config.yaml
model: "contrastive image-text model"
dataset: "rendered scenes of toy objects such as cars, trees, mugs and chairs"
horizontal_flip: false
encoder_stem: "single"
text_encoder_activation: "quick_gelu"
text_encoder_qk_norm: false
text_encoder_parallel_block: false
text_encoder_dropout: 0.1
init: "kaiming_normal"
nesterov: true
adamw_lr_other_params: 0.0018
grad_clip: 1.0
steps: 13700
batch_size: 256
Rows from block 4 of the text encoder, named by matrix and row number. Rows with one number belong to one neuron. Each number is 500 + 40 x the weight over its row's rms, rounded and kept within 0 to 999. All counts start at 0. Numbers have three digits each. After the name is the row's rms in percent of the matrix's.
# fc1: MLP up (text_encoder.blocks.4.mlp.fc1.weight, 1024x256), inputs 0-127
# fc2: MLP down (text_encoder.blocks.4.mlp.fc2.weight, 256x1024, transposed), outputs 0-127
fc1.730 099:478576542502437426515478501623448510514476568479571498473511519552474420504487487540419485495449462470454558467503521454531503543485548532504565508533461542535480511411574539511581549513488433511521452491524516558479485519516481451478459503511539441506537542488526481505473558482520514561506505479449484531506488461524479435632525457476505472481535463527456491449496477508423487511531
fc1.731 039:530473555502493541537556517487564511512486534465488524438502474496462540536485467516506437566480452521487508470512510488512577489551478469482540531407540516471524503432499525460504459496517500504499426511455508504449442540476519485472559484443563483517513485504504515481522528522549474534571507596521526442439495482482485508542519465486488555577422477540432480460517548477518544540471
fc1.732 054:471518456500513567448498465539489495497487511490548506515458534454504497428470416516464481454443459495470459531523525503512472511580406517472492457505446412504474534517472566466513483498457510544453532471494401441446511514524542495525513506493578466514555579515517487447481543479483565456557505505540499532472385436522482594572433517500480503475488480569454586529529495503532508555465
fc1.733 123:484499571537479550515444510481558539527470525520482437587479567513480454453487551580493520551591481527523537425462460461515451528505491515508499451448523532458510569536480507487506477435512546471492541413501480485447446570497449571449508479535536523558547573513533474459478531524500455493506460533549491475461457534611472530514488497457545491513481552535507499503503529497516444503435
fc1.734 091:485477545508422509530535545497460470446469473557502534478457568486404535436544462485518449472519511553472514436527449511474546572500529486525520533494553505494451538449473405505489465554454529427449508558456482493547489518471459624539511506488465561433427526469582496572531575515577506489550459497499463512533534450487465504540507482506552395532483542477517472530513450518511499479474
fc1.735 096:519499575501611521519459466547520530495519498450481541421478554540435467483538447535516495489435495414472542502527524497381507489560555515483599498499471457590499524452450531491512473453482508540546560479493476442531493479536491471490533482498562503521491524520458398528501515514517578505564556539549519444482481480464467455499521535565560520507514482453493532431564498531585494548449
fc1.736 069:482492550422444543444569486537428540526532482485445542501444454485521532501510466561521492530529497499549532589444497531492455490501612486510582539519501563472481542476473527500492450518542540471405547497523501532501556498502510505504510529539480531534455461457517503486556538547518536541480473468477545430475481510469546568556523473525401479513495530584473488528523474500470531535526
fc1.737 051:550534495510516487454541463560555524485578490473463495469486521542472482478476482511523526466458581522533519509444475476453527548505441538463574565508498438518434472467497583513527507464473491584509457519476484476433505495459469438507633484468599491533549543540440474488479517488541570500462487523498466519520453464505455536532459491531598566506539482502390467449534503545496503543464
fc1.738 168:478523473494468505485482394498442482516444540553469483559447544437501497524514476509520526467505528482496545437466490479554504516491471518527541539501477609481445483554460487460511540502511517502521410419535465460499494415495504498532532471543451484478432433578431511539526502497459454513478501465500549478571400463500457451485523486570398540489485562500422487465544487472504437423513
fc1.739 104:523549460523492476511574475514539517493480495479490569483526535489483555425390498502491541478491510574458491504493432394532541469489484520512581497569548456506511553510513472483560484509453438533535505544468458528430515512462476513546496430464550515394490468501504535460506545457473455433584481483520515570465486547478520547515464504557486477412561462457504452521446577475472507493543
fc1.740 050:517514452499518569527554488480471478428502579530495517500601554442531559446439509453511501544516505582455531504520554458457536471502425542553454502568479548594525483514504507515439447457477516524535475536484525525467497538522446560521481513508476459432471506541538562397501507494529466561548465514512549536484457481543472515553481481505491532479523493560518519417427480481527514447411
fc1.741 031:514504504559509460521507452517534582540517484533497422507479605495498532473517482494489563524578537464541499453493472557487471565577469492513516515436454526468473505537519519462462478503496503456459495448526452504569535480528480472557488567544518448418547588486490472476524496557552417489489502443513529516480496470475488490454536435410465517488514459543483525541464468476507582522540
fc1.742 066:446483511577553486500493483597468500489482541542563482435460524468501543520494500480518474488477575508579485533573492456525445536537459506511464490465479528486532494468477491461474521453478547457481537499494503502509472505578474522495546481586535538512532532521533505478471488411521468557539475484521517542471558448495470548528452508460555560560561418491477573492539528520425582501540
fc1.743 136:468556468546553465413469500548471463555546533486486469519532461532486520480518560550410498530538403559543486544447494529593535488474515486512553538481540481546552437524489500500482503495482521489420496518523478478519536481534578431483547497540474528519490461441505521419545516466607488509477472474481553510456473449529501505504516533558510539548527512541529480430524463465554508562475
fc1.744 129:541552411494521516484436541456462541523577499538494445521441493549464498438542431555474530511605501520532487468551474459475464545550535455458423488493477558554524473553566495482467464520507513486512538493508514518465591508461520454462490397436495520493525596504485490511530559438489493469575485475475480553483454508461457489501438446468550567397528508445434476578537508441548439469425
fc1.745 075:488529474543514487539500510472514501509462554490442508508502560492520492565544533498488567470569544546537545514498458510508496484552542444556516480496495472486543488438482569577553492463498547518457560541499449485489565496477531466582451508520492432477491524537467503492509537521516533448440481522495421511512459462518539434479554447521474530436533499524520451388495491391479488376400
fc1.746 064:455530483465499477449499439516489549468505556538539508473536495519472540502485440499545456552512500500529488436525455496454549505462498474564493549521490515469523480532467525453518510506449479540474515532500525493477520564442513513512537518421534445506469531498464531458452516536493486526512544556465475455505441472481468561608518400524523505570504501480414471439511507477508512471459
fc1.747 119:391540500458519535511550538538529398475540551527496515536537437504504517497509503496499547482460462460555483520535554541494529539468526508551544497537440486485519474452491506534447508486482520455469498464415479458454544516584474515530500533460530509508477542508417460516504510528551476442508452508493433488524534552521449565440446474498466591425509564494487443505519588504467552513466
fc1.748 134:520458548538442528532601456532497533532507509593450524442502503577526505473511435473501548454578503559486392518513468516430513455440528566584544476520535479505507491473520538499467484517511479463366437451494480447526482428489527487519532398524418529495448570510539494516595534543566514485562491581448533492459447502493536513458509497537569464479516536480459478520487557536524505478480
fc1.749 113:561493514470528486453437494495497488517566541450518449451471543503452379480572460533506489507503397374494472488527525574535576519569539461479484548540494523502456486522562539561521479422518548380500490522508475458502505508460473488463548492459525493499525466512468514465534580459508520479522433505466507503574466465459468521474565479432511447448502503499519503475547513518574471476524
fc1.750 148:475555571511519483502503449596534427484553516453504539494490541445520494454513489507460420533520488531546481551512470487473512456587457525438509507518491560479499507440475547522449434449538504476509455502554521540490474487507577543481567463496432553465535490481493523553547500585545457460477520433499463428530497481469542540492475520537602559544500480545448467449545544502474445481458
fc1.751 083:395485529507528461559513411525584489542529527523489569556506543517533481487500561514534530517499539458497465500471562501525445496534499502493541507451470502482548474551457504411429516560494498482531475562475465533485510513556480492455487452451506520504557485506493496549486511568521511492452439436471563501485468511480561519565483465518398553456498460443551607449459466517499456511483
fc1.752 148:489581527447549551493496541480510457538523510532566426596524572499453480455506540480471438577441510464485521474549461555456480459492468554560562494450533532517517448474497472519520573489521484488464512436548508530522476499515484455525444520497465523412479510498455470542528532465483517504531412426528492527499393540515473512469446504559483479494526544506544481541508453538511429437458
fc1.753 139:460485517485444511534561485555464481573481499479496552457543541493471555500571475497497431518501457534457509459519522516458471402497545488549460572520452532515506528527451518543562519446461461484492524550448589551475529508563529551486459458508505511536405462534540453461530569467491458462456485494503527517426504511397433543512510528468456472556495486523446451530557486508485526496538
fc2.730 099:535503458506440575593477545467482468540461495498486519483509531541500458493494512565487561508529461563436525514507401447480514424522579557533488459533590548439453505509459544468530539524561535493433601460442475466547436490492514475480481524517553559505553475546479515504554502483448482518478459484497528469503491503467501508442488415536483451563506546494485446498582495547462505579553
fc2.731 048:465477494513561519489559478472540420478473563441481514536515506492523469519478398486592588523555518483559530535490535495467556431487538459464560471521456481533497532518448519561518423474524525486499523495539552551539496519418494525455528561479463488439493500559476464478384480526517539418520519542405482617470440518495506521497507541581555511504534501495466428478445483556494527495479
fc2.732 060:503536430462518504520525453520486463475520516508507463493528563506485489396491521456495513470518519504484504433525449505541538463504448489500527497554465580499513515498526485410505496556529478491572616521533485533478503493485501497529551451369524468486445510445446506485502558490490475488478546463504500584518467485469504493504474495539542521508512483529454507468485493507527535476513
fc2.733 133:482558505509534449430494448500464482454455533530515507501507496474539533461477585527516487523560502511459467485540532478594495522538500437472440508522524552495494506504470511489556496515536473576506479540452443511493414560443459564465535474509467497434535537481505476496452549468570474484450472498536487460507459494469503491479397467501499483509490525488411509500492436545450465506479
fc2.734 093:533532495481535504464502497493521494516452461477523470513522434574430501493471441458444465458484530550555486497442484523514503478498530558491430444537514518465516468445451519575469440522530540458479527552413496475565485540544475551520487442565487559546551436428486520505515447538520529483547517532430493511491468506438516497534504489503489467519531547540466431483525508456479504515514
fc2.735 097:425450525495523481513541475469512479432489447555450530492476440509492463540499476514449553501545485494568517534529469476519520415559524451513524566501502526579523454521510497498451495472585514571543504426486540497464526592542472471540480499495510457545474494467542472462516469465517572485548484482469541464507531453514440522572484519461501499480532482515478450435568533503537417499531
fc2.736 068:580474511498514452470556532514511536507529439454525457529541488411450507478562510486451569534493491514494573464430392588472446451487532448517455597522472542504507485517476487560431446487523511480484508563494488494522494545477495503512461503549475482472426518507461569517579497452529553511512518488453416471523459464486514484570490473474482493516487511536538428497484466492447571558546
fc2.737 059:506569539553562433522488482429512447513472492540482511525451521487484487568469466562444523501525428527542506511528511428516554468474441532481533475525521526501525481564540440481496504536487457474546475519514444452468517519479535518500499532543520528602490486451505468532411470513471491455504520448499486468467573475552499508484479453534530491562478494480573449490443417526487437507541
fc2.738 160:600539529506527475545498464530450460553562466469496483472517512510567488548478509490497458511490531517526538478463520556516517499475516503507476535441547589455430541615538446530487438535519534416579550556497488490410501500453531483504580443507530492480445498445523469503495460537578457446453478500475531618543547558510474474445427427525478537433485491486488458516524462553601493500446
fc2.739 096:475574457514483524465467481491467419518482554482525446592446612482552516475459568517476445467437484485473574416491502525500502514532423521513505564507493562507477474529513497506546474462519532391512595571452430523523486507488459545516503536532509459466473473447530509565488514476499498521489558534492523481500532449517489460501498516556520504467548504477510524471531496456510460474482
fc2.740 059:489490507464524492522500433493538554519505556507479462470534538524567462518503418478493455489517448525596508529484527504465485511441514476562536562576457540509440544456482556504485471542523536556597463506482503411447579474504459556435524455482548471471553464554489474509452521485580510467526421528513404498548475485562395519463500469459542521474496482515480531514511576491494511533555
fc2.741 048:496509508389504463547453519529497424510458505500542529562445512571552492504522457563506441554512481528505413533453523502507507560561448479539433514531414520477485449486512442516497478499526471521450482531445509527554558483518492487508549514453500500451473431569520554475510494450499499501566559492497484527509529567515476543446496465485463463465525541469477507450460475513484484477508
fc2.742 066:451468454444561457532568534550501552499545493468546502455517463500451441556445488484537468480507549504544450540532501524485477466470531505545584558456538503445485561500525537504510445478502430502480486553488438520563524495480535568483526471499585472527452540561573480533534466501467562497479433457491481532507505480542467489561470562509474527518536535511506516450510499529515488517465
fc2.743 126:493455501477498483548490465441560451478436511448615540513493552501500494556516522394534533475502507479491496555527524529517540411469541483469494494514514508477517510479464475527535518496499429473401506513501507546536537547472486495510562531464564522550453478402538504450513449551456495481542396481443567533555503473442506469476438451528506486467615571539481483501535510480537501504502
fc2.744 131:471475523536463501574492498523507480496542528489572528560410499453474473536476436490520544574505577442479521500484530518534454465555483554496486512474459504498443511505442476498489515452580485542583564445503487526536526534506470484433512506422562481474423496466477552454489530495470474471510555501559462493550452408509493461550396462498492558422510542493473477509510452565544473489420
fc2.745 087:449536624507414486501483514523532553555496436482492459481451541488575446476452428444496509600479471524501487474505490430488537480516493539520498546546575520508470557445442462495458501497505491511464431490485549547464403482533484465502528501419463450468546511423516517537497472547574468602517466586545474445488502473495501524443492523562473423476527507429499475518505526528453440522519
fc2.746 068:572538500503586499502523504491489477539479535467563527540485512488545565511584429470545529557486489532508558533483515522478461541467510568503546591458440472473376486538539506519557546480444463505534504521481481427492513508480461467515501495548454456557541481511515461513482498511510503428512451481451501473496547530460485563558459570473454533488491510632454520497465580522501506444575
fc2.747 117:490450556557479492473503457530489486500519426443504495434580464555531536519561507469490512521506546502520414523576515485440442540553554483521420454507532415531425486502533491492545443493528506467527512475554568543457450513550585614473512484530583502471477454468523485467476451493467437502513464557558548488547524461493532537522489474465488478448520578435516494531476501473466487506572
fc2.748 118:516504521468504525547604540532493476522577478543526473514412512486533543488499499486536559507503555504471458522459614445476565526548470514527487425490575485491487501459457468530524452470473552448521486503465486504469573559501483415534452506487515530453450525424525481442523499510548501468494483542510538522442421478495450529516488491544560507556514449471507563522464479529506557555528
fc2.749 115:541491461533476473490470552489504556431456482554481530423455516473425498492470488470513480464489514521521489558413464485514534512541478473504532481583515477476487575539529467526477487534541454472450518457534519506514512534486558569492416529496500541532575409489545436448564447500509540518518500437554451523513483503526535545537463514481489506493480494446479491462541436638427491461484
fc2.750 147:519432519459579510520479569499493540461562498483502471499517488506476495510414534431584429479445529455473505536437519565520471507473517497495500520553476510505633540521591493446504559494464527483430419514493450488456452536428550463476491489441520537532530502487568558561463513476482519531471440460473557477545522509538491501493477493472479534461462508448481527543489440586405567538568
fc2.751 074:545443493511575566555440526502585522483460510488481501627523518513462461491524510544540461518480471519522486472595498497560454577573528415553528482536487513463418520431505523557481475453462497429490501448546491484455564526508483460505520488477515485439497442427516456506461524443526491601495458547515503531471472448477522458444492529496494557445517418477460589526494468555449518564573
fc2.752 140:427480535481532444485501442484560450548528544515535459465504501518486521505505466556480545582464490430498513553495472440516455543532495555584579535523514489505494518514496485492589444563459508489559509495523531532482525496468575508461488551442515503523485422513508448515469548486549532463552481433481561457518510557524494536463486486545497546482535457516446553479501430495487438515529
fc2.753 128:493493477458482543496515468478481532419554493544434542509489527558513521497568443435468508525530509527536546517492479531436536497478485466527545549548500567545471501478419457505513451546420470527441509536426455438524431476464518493467506551553503499536448443495495578485526474506571576492532528476457476428537579442434487463636497522485579500554460458562471450484518461541399475523545